Weights of a small contrastive audio-text model.
Data: trained on songs of 200 made-up bird species, synthesised, often over outdoor noise, 39062 training examples.
Rows from block 2 of the text encoder, named by matrix and row number. Rows with one number belong to one attention dimension. Each number is 500 + 40 x the weight over its row's rms, rounded and kept within 0 to 999. All counts start at 0. Numbers have three digits each. After the name is the row's rms in percent of the matrix's.
# v: attention query, key and value (stacked) (text_encoder.blocks.2.attn.qkv.weight, 768x256, the v third), inputs 86-171
# proj: attention output (text_encoder.blocks.2.attn.proj.weight, 256x256, transposed), outputs 86-171
v.109 115:428502441454490442524465494543532481534515483591571525481514507528521490536517518464497459430441483513532525518481518524471511491500488457522487559515502550459527469482554432537540527459511471503495477549496493561533576523588579478465581542489495532497452469
proj.109 119:521489542503474457536463448498481514524443485476535526501413455490508495527488476525500507520499543590522481508504469587459525526541469427496507442455494460542498489469461514469515466493495602526514511453497448537443503491576448535473505516499473470494534584
v.110 103:485506505508472499471473539413469492510493457514558556510518523484452478497458488512499472477449490541529526470550457516571435485515537474539539509511499491468566477579496500465515489539513478447476501496512496501484475534514526490486539557536471492483504433
proj.110 101:473561472520479490564518467552453489474484462447424478470486527503542488527594411507477519513529513432528491454488451496480476481571483492470462548489490537513580566441501482519504438455528473464585503486487543464499452500500467458436497519539497468500480528
v.111 106:462526481498497477467484582511475405562548483534586455518485538530515520497542561407480465509469498502474455506435496461435485517521505483434536503512503487537559477460557414502483473464575518453467498529512535472437475505551549533480561527549510497546462496
proj.111 109:471470541561499556487515579418488507569436483425507470467530450443502458526471525488575444501520546503481498485589532507531472462507524581531461485509499548492461479490514484552529487528468518492526442552457426519577462512511476455450453477541431518440477521
v.112 110:515496506511513509471437465547527504404525544432542459413463438552573499459470534502433575516462463456530463502613507546498515495499500488509479435468519565543474497550499528501460560582468519515519540524502451509512458469454436574464373490483505483479511523
proj.112 106:490517419436428503532574499543469517457444534472509519544578514456525476495468493467507476561543477422494504521513495476495421453451472488542516502477547507456593538486492506537533516561531458491379488476455522504487543536482601508471529506523487477468508472
v.113 103:480392512481420473460493590376480492471474610502530548421455498526500513557563463528465472425504482462512529512556543476494451454518478440508558532513512579496550462516553540482571437476569499534499487485520488493492483502506516495536507453482447535530535474
proj.113 097:465475469526505529545578512499507520581591496504479471510429519533544448469531525498570411497518529459527525480435510468482566526508590469491510476456471453500460437467455475493512465451535524473535487492513476466503513495449453525512485482503526459509488503
v.114 102:585527513476507529496489486494498492458477502480394516512495505486518518467503544528543394564580497447464475525438555475462516519535551485466498450523545550453468462482530547479483540507572455480464430526482476475508539487428485501508442496507472551444530539
proj.114 100:505466534493461538493527512458493510514449490509489502463466449551519590526548544456462466542443483545541527512451459453562546543409574505517545518445560537495438459546483455459540547471455455494506545438498543527495532560407519512576497470511510493582401481
v.115 120:489486487488503461575454544528482491471474485519477559540515480530501579497461496581468529509483495479522508454490562503486496404446520464472535442430464526488515543464549499484534523530530554486469566438537457539487587451493565544558487550487486591517499427
proj.115 119:524512484467481474482491411477481523567512474491490484502479556508525536531555539518480502419595454478513484507545412439503430479532497470492500534460445467502562459480476480453440625461545499425468506431579531525482459531524466467503518503454516511560504569
v.116 119:473470395471511508517520553532485471578586475537469507432505475481450456533457528509488525431502489545440462504570525505524477482482498508564540472552534525501466514480510473502501499507531512475498491467492455492499500468533537537538513471471521516467498534
proj.116 120:528462511487595531438496481512510510550535491517567477492448564440574526531538508574493501474532513531511502534515484542555455507514460444521518514488468551462544462437537499467560483446501511496505441539493517464501464556508502474517491478471495437529452409
v.117 104:559418501517503593454515526530530476442510467514538463439495431433518553483481465458527547457471477510555490562602441483482497427504545483469401496496541406533532466596505463492562532450512492475477484508510461516534487445460639539563483535407487537454488466
proj.117 104:501467556442463441529477566512474496506544469464476440515513523573500533455442574458524471551531500496534507498511549477577502514516520474545536445479513527429538528487527487462444481509602523475485412465543549470438552540519441537487515396520456437460534454
v.118 111:455480515483537502455498384538521517517543469436518468423421458541535475534518501490472488513574467561590459427538511424440509541514509504481489526480461518568503549483503543519583559485475515453565457507486551513524482473514592432527402484535446516499529504
proj.118 113:477445427512389423479541585518436491546543526467450614510465552467536513523480490501472538481449496494525465483535538488503415443414472497475536529442470522477430449581526482521465468515467506499498466483489449420572527441463507543507579536515465406460471577
v.119 093:555487517473453475486514494548451422497505530452506480505525537473510489498511497480436531536566469537491521543490519472518572456564469519487541469503480515477499461470478548485500518532483470634496577447490479501458517510438421528512536579545511496526540558
proj.119 091:531575455484552543527530539525531487531514472562494501504494438454464594537522438495582488483511498558474573558479465442553410496443500534512522551519515539550462509474565520495553523498457481482486452453461535567495518435513444496596470486492485530505535468
v.120 112:553433528484540445458536455468539482518451486534465547512519510456481486544553459527490510489518543472410529497503499478521490531514598517517466543512517432504473480477451451433534522508487526560473495529477478484581538561527478520445494456478567520488464524
proj.120 108:426510510520473501523453554507587486493510538521427473493501526546433467480485479496501467503462488542519489511533499441485574494563464475475457484435514443531425504558494456553565469526543449515542475481509489476501525495559464505542471548506480507517570441
v.121 109:445496491519502545533562510459521506521532461541472555491389520458513427553509436512518473439482486565530495478457515481484441518459546553504497573522464500450541483462498506479525463513481547534507485471503501538493557518523573474548561490540534555541477464
proj.121 107:516533548519578465454477428518458521469441513525518530566469469524500544469529521533468571464443504574512518469466494519497511521459438373522509419503525500554494506551564520470522535445511517471535477531605510505418524487553424572501498491493486503527484504
v.122 108:583425507478500553552511539477448471507559448498432478499428528514431567484484502561485450513491438417608491514555507500476527443536553492529473545493505523426486485476508604470472469500513571479501476513504534431504452448457550544531573505460534545523499495
proj.122 107:474500537503455569537567563502514537493498464498451413538505511518506499441519532510507415481482498496506463476424454472523575614499577551458507475487560485549514496486541479514464511504530545419502488568503456485414504518490420451462536458443534490527486458
v.123 121:447540511528531473452462540539492538467454479452498503491588460579455576427484509467478494547453544480526487484453448457452569580523478535471427474486413473527496507528477515431573466575463532530488459509503523516552556493545495508470503572504514470502491423
proj.123 114:531470481476438508498477491456456484476487501433483562519491481479511495524473502445503596517477506410503449432561508507529456455446561473503532455481503486527558523489482548497467506504539502441503480504530463495451523479551519492447454543473442556468564589
v.124 111:386495554469505477472455536498482544484602483460513562445502411525449477467470511480482465471506533452559441514477539493509486518489538445538582475472553510565505499516498461502497514519514493476459568476526522457505510506544606477516393499521498513404463471
proj.124 114:508489499460478485516511528483456510544488524513495579473533480520525456564531527486491496528463539465528511473528419543485472532489513477527508510505509479452563436472487558521462453490480498534517480568518519501522465508471526531518584552518437497453440438
v.125 097:491476484532559450483520532578562540508489468535511488532543434551519481501493506494513448480410503515478540467477489472560484533478417535450550557481425528587450488545478506496457498478445547534460473456489513515490490545479478468450517481464529554431439472
proj.125 097:522478510447453518483441535561494463476467573501462538479513513483480503491517493516454575505532494542537516493564550460487495465534481499524502519480544486499544525561557486560539508448488479550417554463528524465527481550569476601472545506509465487422499477
v.126 101:441535476516482503490516479425495542447434545488539508538547449479563513445512419516452503514499582471549459462518403527465495566535494530459504499510422539425494543565459583518500516461506542515530450509488558537535511443452400448501579520486454491460477445
proj.126 092:540576460531493523527462505568511507493598444491409477478481524567517506508542440471509530520460497528540513518461577542528528450467493570540493530470534528554485537473530468440513446507520521485488491510458551564474465492521493502491450499493481533492509510
v.127 096:419495406518532572469460481504524494503460486507500459446494560529439509556427516512490568475553471549476501497528538479502544550483492590478510530515477547482484440556519442459495508484519486478524532476532463491467458481524524568564548447573501506574493461
proj.127 095:491499495550523478497494467479452513529495497458576510558510485499539424439562525546453503513611520480567463420532504548505502439529482443557501467523531476464471575497488497454527511499543456469550451541560515594508536548443485426468503454475521516504496579
v.128 099:511473528499532484610541534483491526476538491489480517498528530459467470455513473527468486428479550458600517462541519548579516528488485471540342541485581558527523570535466514459450509461449506472527482440494433573447462529509498502412488558438539559549554496
proj.128 096:433541474548496517549484473483546492516501455381535506586541484471508479592423489532475486490610478511494509511451501483470534536502484528475498477497431508502570470453517488536547456521421482513523537526520579480526481484539477534463544468556472456585442545
v.129 100:540413504507504502485563479508471499466474528501548551566475449490463532468412521570464493569540490486462526555482517469488522496518445504444375508520480444467460604494499535484466512468563553492503477487515506556506497449553502454508477580515580537487501514
proj.129 103:529509494547575491517445509503459481485498548521572564537501495481524504504530495534481521453480488451465509440497431520521513553463506459518583523510537549464587474527512487510570470465499412515524520528474502425512523432499506486493501528455492484444567499
v.130 102:544494456502505564502510519534551510468572512504498484433533461551491501519488516457494530507477504508551537449521493483455550524496453476560441477492515460598521478576505532527426571500533490479533530538496499472497485420523494466481512490474597561522469477
proj.130 102:471486595560547448532485529525533484528474509451496569562498470483491462522515559455519504506535554512447449548538453517427466532528541477522504513524472523414462509389505516527511455465473397505464564475464509505568472468487476542461464516469533485429480474
v.131 104:593523558493525524487551463489384479559501541550497496532601507473478494517530562526479531466509507601528539506536446524529506522488433536552428460483469521529489503445465503517474551442481567478524465438501504518481551501489475507454496508532500547468498442
proj.131 109:451496420505510480447568523544520494456490491458486577464523528479504432474563548442551502557477450475533479543472457466532489471532532482517533500376488462509484457489429502463413567508486477503461496515472509462504521427521496476514515498464482465578545549
v.132 086:481484534430515502511466453511518563545492421455464488484440484510495541468533501513489464472516448513422492400494543534530501552487530587417447528519483497451456457512487501516480527479486481495494411543497531513464585449512468443494507565452505568503432527
proj.132 091:512453475447462444502396518443488509430540578542468548466577521498505514508494508535519537522507448449457497558519465497567518475572498479507527559520552499514570499559506453517621485494516441450528491555484517473560456440501557492494493466507413412447542515
v.133 107:493479518495570472462537487528496508458475472486494520471484506510537576549513464526439475528435498508497446491450459548474522465572518523474461499509504463509481502533526519534528570524501443515479503475514503516546548509470477514506460457529477565503495491
proj.133 107:509536486542487450548522479513454474428424554557527436514526484532459399520456474531452522476468512483523536522527473564515511470435510528529577467558460584425508521510570507486504522472419479510479522494459494488450497543523502529466534558493472486413521508
v.134 099:465557477483503477408584522505479579508426546459508431489420518585488507464468575507500526475458526490511471465505531472385492471489544525492523582499484503468528488459583564524527518441505481499453487477528476519437498449471539482556474484497493486495505473
proj.134 110:544480512459502460504525462545456524451519554511508513456478485432485489484461484467444420472473504444512474437542500531505533497567498529505508494504551474504498469489458446500509492527531406439543544518494540481492599524591503555488464520493572535477468528
v.135 098:459527477549515583490509465537436501509460610523462556477457469588490528533537533468508511560467514498491512565434492457525524472498514504540522485454527491510459511463509483511522478476508455491497473510481491499545442475555485542507443474491533555486548505
proj.135 100:531504545578553433476437470537461410506457515529446518486548515483567496496553504499539477519472514519507471486512539483521505470479501568420490572505470512531413532486528564568521542529464537466473545496434518534490478485486480490448487515537555510506593529
v.136 096:470404492503512460526538510560465531520592470504519478483513513515459512435470431532587470549539507438540504585504527416628462494504560429556451599519470523502460522550481490506458508458480451513512467454528472551507517497485556490460532507507524539550440503
proj.136 096:485498497431435583544429548482475498508538374456518567539472542493449500509523523596472497511488454450492499501523567523444608520554479459524559497450507480462608526554482493553550495519464428556490486517474462420504522497466474507501500468510480544544470505
v.137 099:525439564498528553493493502466582454492433541501471524543488526505498500523466522562518476522564446466505553499573480478491481531553496509461423487490520446520521531507442504542448450486515427588428476499514487489442507559490453509530452530495570511522467505
proj.137 102:398461497565464496538445500507520505527446519424498492534534501407528536465461497508477448525499497508411542504488513470506464551508551561535528555509525517449471457404493500454463538454519521525490412484584480502552471496528525445418517427507470446436518449
v.138 096:538559466559544477467463480497451413421584501519481508552507423477527498469493451509531443535561447457596551549400494448569532497493579491552505493447551506564484509544455538503441500555462476523514594491490455422501415565537515494471537458465498564515571546
proj.138 099:515455553520522591513563403441491486543473486498515476550510477467522553493571512520504475546457505557511529503471488475448538554442526528451575529466411545493478553523599522506463474442491487563524445475527495488467472468549511515465435458593546548496491482
v.139 108:433481437511473532463423551479518533418441544509488419535477480541474545577487493485430483563488571493515520555502508530476414502494548494557477482517489469457511537505540505502432499502444464581506460463507511438533473447453473513542457503450473587495579538
proj.139 107:538574540592457501496412447570498529515524528530578530513447494427556460526504526441533524470501468475489448441544506556463558544482506525478461480500463496541467482445551391491513466513529480447472519487526553463479507551498492514471541507556561418515588525
v.140 100:523471486477438504501506505564560425539457478500489493527501499507477526507492495461549476538506458477502503567481447508555481459515454470471411490574524457458455481551479394515560441472512522564491496492513542524432475458508455458503541543560546431497391425
proj.140 095:518508478484477478505496563552468534468563470488537484520541486458447479404458555583498578485533523444447483419529508521440430537549506485524502502510576429465578449472452487522465562536518492483484450457502467462446543500420478478477510434474479562520552436
v.141 098:516500458551575564481502425445497510535484515500538460514466437460605469499480539508458513500491518560426501488505491564427443423525555486475574512445477499522575469498471594523570473523461550493442529496484490523491456480492517476500509462441479529449523476
proj.141 098:495519543520471489382492509546558510444453542568539533422523520598527519508554457454540463441543536479538514487516592427484540510482516525473514509456523553490423475481514519456478538450478482553552567485491490560543519471547491508474531567465553547602433498
v.142 104:457559439476525435496460529462398454495482522575532432466488490527483454523523475500480475565462498483453431483477460470473458474468514468478485514492504487530530526579484573530460446492525493464561483537485503472532481478480609545490484486490479538464513527
proj.142 100:546413490493459484496478418515503545555486534502495470542538507431521558488540531448580480479547540518526454561555542532525564504547547519445557509469451512510559503419481427542507440412504529489518556524502472483432547530540442539505444475529456429553440484
v.143 091:466516574539470527564502531503498519464520503494535452521493530468574494467555568516560532461457471484513509495511525572423483484509469545482437536453560521533526537559468383470570596556514503421452460474510528553541448473523504496447492488499554507477459537
proj.143 097:456540410452551452487476445573501487532443479568440481551468473542578503480497484503591518552486573554418523502501522414512435492471458453486511516513480505518562473517520539470517512558474527513480525541471451459521407485555432480570544523478455498533530549
v.144 081:524518490525537482443463542526489526504486425508500531494492413492534489508482492479463550447554509514461469512452494512497522431519472496469501470526486444462459495480411533507500519543559554481513504480504526502525480458503494502545570456501404479519465446
proj.144 087:585583586490495493483623480438482498518496503534574552433437431540511526552408479509451551456482487538582561500512466506501529511425493446547491446557520514532495491547515500488453510546505536468504548518463505521543489528488446498541487522431541569459521479
v.145 101:527447531475500459516430468419543474422556484520526527575549483505484543533506467481483500559529566538453501468592463536474458440557533482522552476505479539494527496451548458441498493492469501516510462539517493500510571561511516519569501499560506508503471579
proj.145 101:474499492452460499506534444530510534555567466597527456533486482498500468361553513514512511485487458495528511516494511472509513508523475489462468462497498490476506493628513574493533471482564517531469474529479513478446503480494505466553478487485474491529517513
v.146 094:458550425521454543436480421531497537442520474533496484486512443485592480501524435510559506492482573529449538487498576505530482424473494492472555491501522498463582524480483547459533447545502591540541451486559521505560436480527565449449453493435403513473463482
proj.146 090:504580499473525491496524488474492445460473533505481525482464535507586494534480524488450542447485512457513496456488466525541532548454555543493513575535516551446531502555571540439501426527515537500484486625422489511541477418477489464526504498518489499438552557
v.147 101:513491583494453480513528536490524498507499507446516570555549495468459479513458434510554560502483530548517552476568467479572481524559553461508549496541486494547506532478509527491461523533565466509541514532510513523550533508498509524506494473550514518505509570
proj.147 103:522469426502460527520520551468454519564483422494550546550468463544417482520482505511452541505480465434538499514426406513539502553437534505554455474526472454482533501474534592448517517464555515490480421488485513500512464534470500511536511491492437468473564434
v.148 110:538446484414471499473412532531504507543507456546487464518487522556510500568507530547510491459509453436451482483572417464480554463487495545518534515445590484456455504419468530573531511522542518435447424445502470466520561473463549442478563471446502512476415493
proj.148 110:508525529478511524514512480465502563451467539511528499440486435464548521455477440543482507449490442523521565497497543475522492475550561550483514510517524538564538519550460447442427498529488551462549481574464554498495525511512477498523490486456456534455462499
v.149 102:462498469492575534532481400498440592480501551469533497451494530486543513478472501492533475514499556545471481527564568539451508484427505508458539487486484482450481477457521424495549540541439540517570467428499496534504489475503456496526511514512476489397411444
proj.149 112:537527503501456464418484481468442486474515552566431577457477446528435468511476436455475532507496538479523504468485462542561466436476518461517508460552485506464583450597550536480537508524462490480523513509447404544545554459476492500558491519453492515523597498
v.150 111:496536533468448526459488489533504532567532451444460495513455520507473487492552498522492396514467482525474485513521483553529465528528471518498502498559503534553523478468530468446562586472530504535463560553473485481431548514454573483477541505490463436485479490
proj.150 116:494509527494489528481459551451452491484518508496507520486488469511518531466483541512510523573507537492525552529500536485533552522445518518470514544447575462518486527489387552535508478527535480559546491442465461500416480447531484463507521544472506571519475463
v.151 106:445548441487488491553443495534519554424534473517524539504515489466454466503541488471456435438509550598534493472515533512481474469515387525494562507491486574503588569478475496476492467555459489477505466494537483509571522476518596455485543517419489415565574582
proj.151 106:504535578462568539495480440496469457484527514516506500518501537447547494485478538564542461510537480500505471505488525630484521559580528526469424446457472522554487443524480493541511390487545556499492514532509426503453489427508449500543462483550507473467419473
v.152 109:474502525491474452605554524487580472527555407436418489500517522461474529405525504517520483505555468505461499466474504546555492567525474479499491480538444535530501555541470440504498497508517468470470500594494544488448563496468510475462537524515529448573397519
proj.152 104:486416437451510552521462552488537516521494490513526478566540532534416477475450498564506507537488508519497471542577475500513551511564474456548434520448504533506625461468459494540557476557512502519477518512483483477497435456459463533541487482496466443507463408
v.153 099:478478563493546595479475401595453544438443540456537511483511480564546442540508495471467535486474504532460528509461473453502439475541512504519537430485483452454451527556512523447517488440470520487536478508524511502494533526511486611518443488473481505531602506
proj.153 099:456582467508517480493529519537547411533455501557411526528507551519450523560485474455514436485486504527486484538476449493446467464442533613441438536575476502508438585457529557559489539484529460509529483539441477523512520535493488471463511559487542470416546536
v.154 094:502530493486505478388575559469493501540516495534561485472538493496542548500446572452498498544478459516496396467479522544518484438566518547448503480466528492479490509535559484501515502438514569513460484497484512464495463474475532480522533477495471526472463563
proj.154 086:569495509542518487449507484483474577443497430554632516536463499562529522535528497451495585515462528444493449534556503444427462499525486475443573450548561403548492458561492424447567495555572515513543479473533580544441565562541502490490523510433504622519461545
v.155 095:502473626575487539493482453471510552414534458458563514473551507507507517536468516477487541464486474540617508439541515546542511524489474600516499557532492480457534504416509426494543567466495530493532533472503478477497454569507387581552540483497503551464555488
proj.155 097:444584415466463576530535400538501493529504458515503462542505478493529512500552447488507480586464579490468499520441481474460443474478495528504436442511450435531427571529529515500470497540496413468463453406478509517520526515565534499529511519490518546458544530
v.156 100:558446421510514449547507462460565472524426465401390512481518485497530501521477428551502455525511493481516524498470458492475479565503519503495430507518580470519523505531479512490494548483498534556512514549492522497489608502492494473433511502530520522522402416
proj.156 103:460459468524528491579470567499552535437481557464484522506566489573472428541528505529454528528475484527573497506519445457503588501485556521502524570436496546451555530443529444483504468502442453482517477451479500514460487518476528536499500450462504440460455528
v.157 103:455486460518594557520489505498423513422505501514563503523488501481464482483470523541498508524478540570490465599544498554531399464475537479574521508500441554482453533481538494519460515433508541522545521521516485452457498480510506484473489510480486462471571468
proj.157 098:523544503443518542377470478541443471518476458565468517454514474506494497461509560514523442510531451543529580412481506513531489408517493601445486441474489531547461483496489484501507518522474449503548525432527443497532567485515494524492441531510530533584525513
v.158 079:492533519499481532505569410532496460539491500532459504468503498512588576463541515482503574492483485492504534500526482558494543465467433495422479510545570465515581522539481450516659543531490497505474539523503488519464559524466495477566513486509472465464432485
proj.158 088:448465523468540402477552456505584458495459590508501454480548499493517488487426534464472447511486574502537556520535563494557526475514468476496502466529487490420547411452465548458514549529484497483478515492420541472500435462555464474510511547426514498545553472
v.159 115:609553453559439528483459484518530484594454485504475490469504548524503547494534512514544439534433507513483461491477483590444507502478456489486487492529557499513570537482468514499515472570436488518445537489493473499458536454500449500420523460532504419433486396
proj.159 118:460506568516482456522499502533515536437497536474414487457485504519519510514485549550477561509507548424524517415485499462497450568527527445548481510499529468503440503442421597509496536528495534453474513462506499546467539470538471546492458488478513588510500461
v.160 093:530507474511453489537491521545498514503532478471466490450518504542453449515541540551492472540504606549543439537444486508497481499542537528518498516474481471454492540525484476486554502546439443527501484453492514463463464640419494511551570548553494433508495508
proj.160 090:464506472529510520561559489526464467473481470453495544529455473486452541519482533522482480519581550485490473443450414494437498459451489566486463515541493475550466523506515464513519544469447603460501458510489519450484539469578495584476445535479501499516572492
v.161 103:431522412559521518556566531371490457444426502514589447501487535544447542460543449453438488565543513499528456475479479512546534474504508474457558510425524499560396509513497506475524493465450554522516552559464533498548542507512480437530514490590468477585489434
proj.161 105:527546469548484466479528483494500511508494500574507438512433486515528404492494480462550531524477415448493557505515533468511534500575554496518457461501506517501539402493501545469484508514508502479462518438472454542441488417508537486452505460465553581548430460
v.162 086:489460444576501555535445491563506419528515535487502484424517539519551433504516497554475579475518507519434552506446512557489541522490521502522514559498489506484452506402528522439462525566560460470529499466485518451463512585453527484475532506472540529447492458
proj.162 085:506524477432534479522469498448466536491530476444440540526528517501546513567556564495508513514471573488470468498475524483429518475556517540472526519423534529543539500510546502541517531539544474524533533539437491457457545516544526509493466520547444494455487485
v.163 084:478543570499504492471448439547504478550495458510485528448509527477457506479561460514441549476448500515480571571510505528478483465517481506486589478474516495425431563558505404527460516539502515489545515588490484495566483470520552485498440558490421459469511539
proj.163 087:409540464487545464460506461492473581566462488473566539478508476462472530507372484560556471486490498550551479478438515459518484497554463534577465517488513448513529517443462579477507508562487506533534528510428510476498518611479442449511539539458556425448537442
v.164 113:581534537461489511542427462560530515506542520471480474533552544476497520515489510484493541495511568488469526485456408442480539561500457479447516520580540538460490470448510586542556507505554524533505549514523498462481494478526467482454569585499517463488416494
proj.164 117:483452501392435539542559501549448535555493496401524460486543531484512465511520444496516540545537503444492473516424540559499452466527513547543462501540483513537495484505484477518495504545431474470487459540555489421490547541502509492506446561528512519444496533
v.165 102:451509434508460545503509514543534525624509530477522508500538609489543581518487462434520498559477498515560496517552543573473498581475546474501429484512464546443514525533470463491500494460481472494448509418457475514561453499490533571475591542459534582479523454
proj.165 102:464505597536517479439465550553491467548513590506555515453545430537512570468459527456570466482514557465497511482580457532525501470464501491462544535521530518460501520444505542484518487514577532534426451531469435544469530496455450464500472447553496454479440504
v.166 097:434505467559447464516467416492469455439519483519483491519423457521540439506562478489541510529439509480484495454500541448518550479534464511460567401477482543479465466484559573581493487544494501496502532595501582517504524537447533449482500412519507570552482548
proj.166 087:517439430463524568464510578457556517576519513434579515495519507492481434536483504449505507584504503490504459517479575493471483516480538485531466538502565522454461468503480438487504535538496488519454450492515467496562524474451515537522493474455471496516390441
v.167 095:565511524515511491558515591505577550450429517577463459566552500538496545520500504486445464569555528488489454496485534585485536521474597442527492492509443513500487537534547491458528443485455463574457558473459448540418495479501515522508566532513514444552464528
proj.167 104:520517528506496529473530462517510441526552519386470468515484530500472535514509496511472456438454509521498425505511500470557433424574471548505517495482488462442516465493478455492593458521465480482510550534533432490494561467584505460500463487533527561498522525
v.168 093:437549471530541494524496496496466464486464453505511455537502510532478514511558525465436439595466587548532514495497576469558535490526495462569541443496454469500438523493495509492467524609450467525491462541516501486475474538470494560467568489444501532507472537
proj.168 097:469484492513520488493515476496525576535469532456462484507519497519484496511437496549520547504548480529468426501455469477467475492490500550443454499474516460420506492495429462445539493517581516470586573447497490503512516438533481496556501471488479543530553469
v.169 098:501527493462503457442527542470451483595547455468456493458424472484552510488474463467479548494541483452606477500517546489465504482538507459475492556479579472413467536538475461491438449477530490505518516531494501473521542506514557488516507451445542591445517463
proj.169 090:472519569518515483527529468466527509533419529442603425545552473560451487525448518379531554509535497487511505534566521453493512516523469494505480494549442585528457433532491606531553517513440489470517462460483500547540506497437525518572538485564490402468428496
v.170 088:509564502457470473417449491472465543531502504500435576472486481475508488580524469495562541410476459564567507509458473547458447473486492520385459517516472515524497505443423488605525535551476511452543507539500467556579492392488518482466473464555460534502460553
proj.170 093:533441478496507510482453410469491512527468551508493498498611541488514603510532511533466503494467579481543544470513539504484418549488439517546452519474518557504541473444520497495492519457526466515405441527462484583466539570533546531499503507553571521537457495
v.171 110:552549595441499488478480487462524492452532644527472476530515531478531587470509458546506489408490447492459491546530497480583501468520561485505502479541517516519515503436437505506479516498465513452495555512458401514464481462506560448507450484479485506551511560
proj.171 113:482460478532507512453495504527470527559430512498527458440471491487467436523426490512431439504438505539542455603524605494549533458472556476514486511509506495451538560569482499529469481536499462530597510495507455528575526467541479468482586539480476525505593517
v.172 108:510440465480546497483533517478527435435483514537565481509479500538533503506535468493437513454453482456509509474491522505519523519500528469456576503483463503535525505530480599537400464487509490561462536516514520543507494512502495456483512565540525561493520463
proj.172 102:486531472609456514469515468449512466563461454467509482503473486391538479436518474521509449583506466468485384498586547497482573400467529489461526465505500468436523492491537533509502508478459545538503513447455482506517509436539500508478484507485532507567468465
v.173 108:537489597494485474470593528502425519571463585503461483468590529486574521471513508552531480491548601465519487534452451541502449559517478497514486559544466495511552494518456523460581442570417517575548430455521539540505482443551429491528618559422488427510541505
proj.173 119:584499597473485494455463519460482425525488516497553491494457517391506482422565535491495499501507522528473419479528463519469516487498521487524537493470446544532509522438525522499589512499491462473474548563480410523463461577500579498519525486515523542394505562
v.174 099:448487461566444528427568472454469611578480472511446479496531520510523599553501507487502494531486643532492518489518475493492519511496524537489493478503519487432414535507519548556556551467481551638453422540518462482438517458521499502513559454531433429445479533
proj.174 103:513518530447433479497425494443473541550444491461531467462535537498481497511512505544478525445548512504498517393428456465534487515563533447553485494554503494544582453498511468504523524564552483504472486542527498446490559517492447450511428480475534472413490508
v.175 102:553478452522590527488503529493540452522521472511484435488545522591504484422480517523476496512512456479470546505526493451532471551492525520496488520484529513479392527380569493547455550511552550445459461482506413466526499518443548446453554475455525566467500517
proj.175 100:468526470502445487576426475490517455462510559444546517495463441504477465582498518495478497491464506487514490476497544483497571490490591548497515494499476554497505385544475439515515475467450481542501555475503465462519563494506523565554573520471507512522489494
v.176 094:477492573468511559505491474516421489573494542427492517453521476489501504516480545574519518462543506626477476513499519509470498519572481473543490498547517461489531460493484479487522499505476475488548482555537493548523494488527498487535542418443550436466501540
proj.176 092:505495602511529527493477546505503499480544462514422453504479481505553451445474567446490505463530436535527534481481528431474483543507469542486475444417559499539462525522527485500606517478508420505488532539471484501464385604501487497555489490480488494481530533
v.177 101:454527463536575502500513463507612571474462465495491492499482521498390511481508487561450544530489456552516539445495511518418585446496505493530496531434474522545489494464458432537515497508476538483560523445489534489418479494405553467486538482560456442502563532
proj.177 096:497531474448552464512500487525456585464574494451470544489477487479468494480456513600453454487481479541502494467461465455524453499503512570553513441499493415491537505443475513478523477586507521518515500535529515497493562558457517555432513587444585498447512502
v.178 084:507433416491467488419436448474471505437440483512517525551495500515452497548492541448574509448431436534459487502493442558521489437491476454551490507560449453601530443501480522480484531475537456491476489400502506574525485475476494535569512530585455491527491463
proj.178 091:529525495527540486531502499421545519531533540558414469487523477566538553475536477463451483486512422454510553461484539482478412539497486447413518502469548530536529510482543495534464525485565474504453487563566490535408517471476539485453468445483536494491471471
v.179 101:513529468542493463528620520421444503473472496453491475479462535484527476488525440538490530534494438480547481487479458494500426464474569517522512472512461526548482483463582502481585453432489560559523463480496504535482579479606494520470507515531515487499539400
proj.179 101:504545459392453514505430519457539421476466551526529494530561511513501427528544528455555551489527431532537488573561550480541547498527499450541570533488477509516562432489541477529428445532483493502442508520487448569476480520483535484501515451524458528516494498
v.180 110:571572559461484465536449524517476548561451482493494558561609533488492539456510503520497412514463491387504512468462465494512505527511489470463491481485574506434519498506479537539453501529397466540479463523488460488473549496484447472568542535511521507518507557
proj.180 106:477429482501465531456469537561479473553460610516545461455425540493517490497484467431532497501493567501532513533471464547573477452462492521568481469439496541445426528459515518528581488493442486456508454509478489540555558491542484502416491506517521518476460580
v.181 094:509513448532560507525529565448477461539466479493528502468555462465530501514466469428498489523510552445601499474471520476514486551471493476523552535577472525526428543521503506548475481459545470424455438554524462471453582550518520468503516425529557471471534533
proj.181 093:467557481511499451553489500485499470448433471553536460462415530527526528533543513478452588498506559421456489493428449443557585420433503543531484443492472510513471411484531510519516539504482504471495488462463476489527498454495459490557540506480481443529603535
v.182 112:547467489492567538491505484573621494464533451503590519491576513487422524474519428516448486590556476513518502458488498489515517459443460490500449507545446487520532513544477418484491517523602444487504589460499494441465501454486448466484488499484505436511501531
proj.182 102:437526516548497478483511470571504549466485464518460459536473447565553528487419468553464466508473536487423523500456564483475508543501519517479511451538494410433444541506554500472500543590497523532458519502510548524493491489476515507473499537455502499590510525
v.183 098:459478630475571510509574468538507484474529505530503482515468468443448466496419526529531560431472464563463478544492456467459442463495529458563459454537570538528509517515576530551505481495516506476483513481498450508476549481508502492414496534481506521543527437
proj.183 105:562448407425566482505503511512481464560500501437464463537529530453477447473487455555550512526506451502536517493504494541518540524562400575451549521543530435467551495566520558499418485518477478491508456551469535524480490473493415480527545552516484466538532538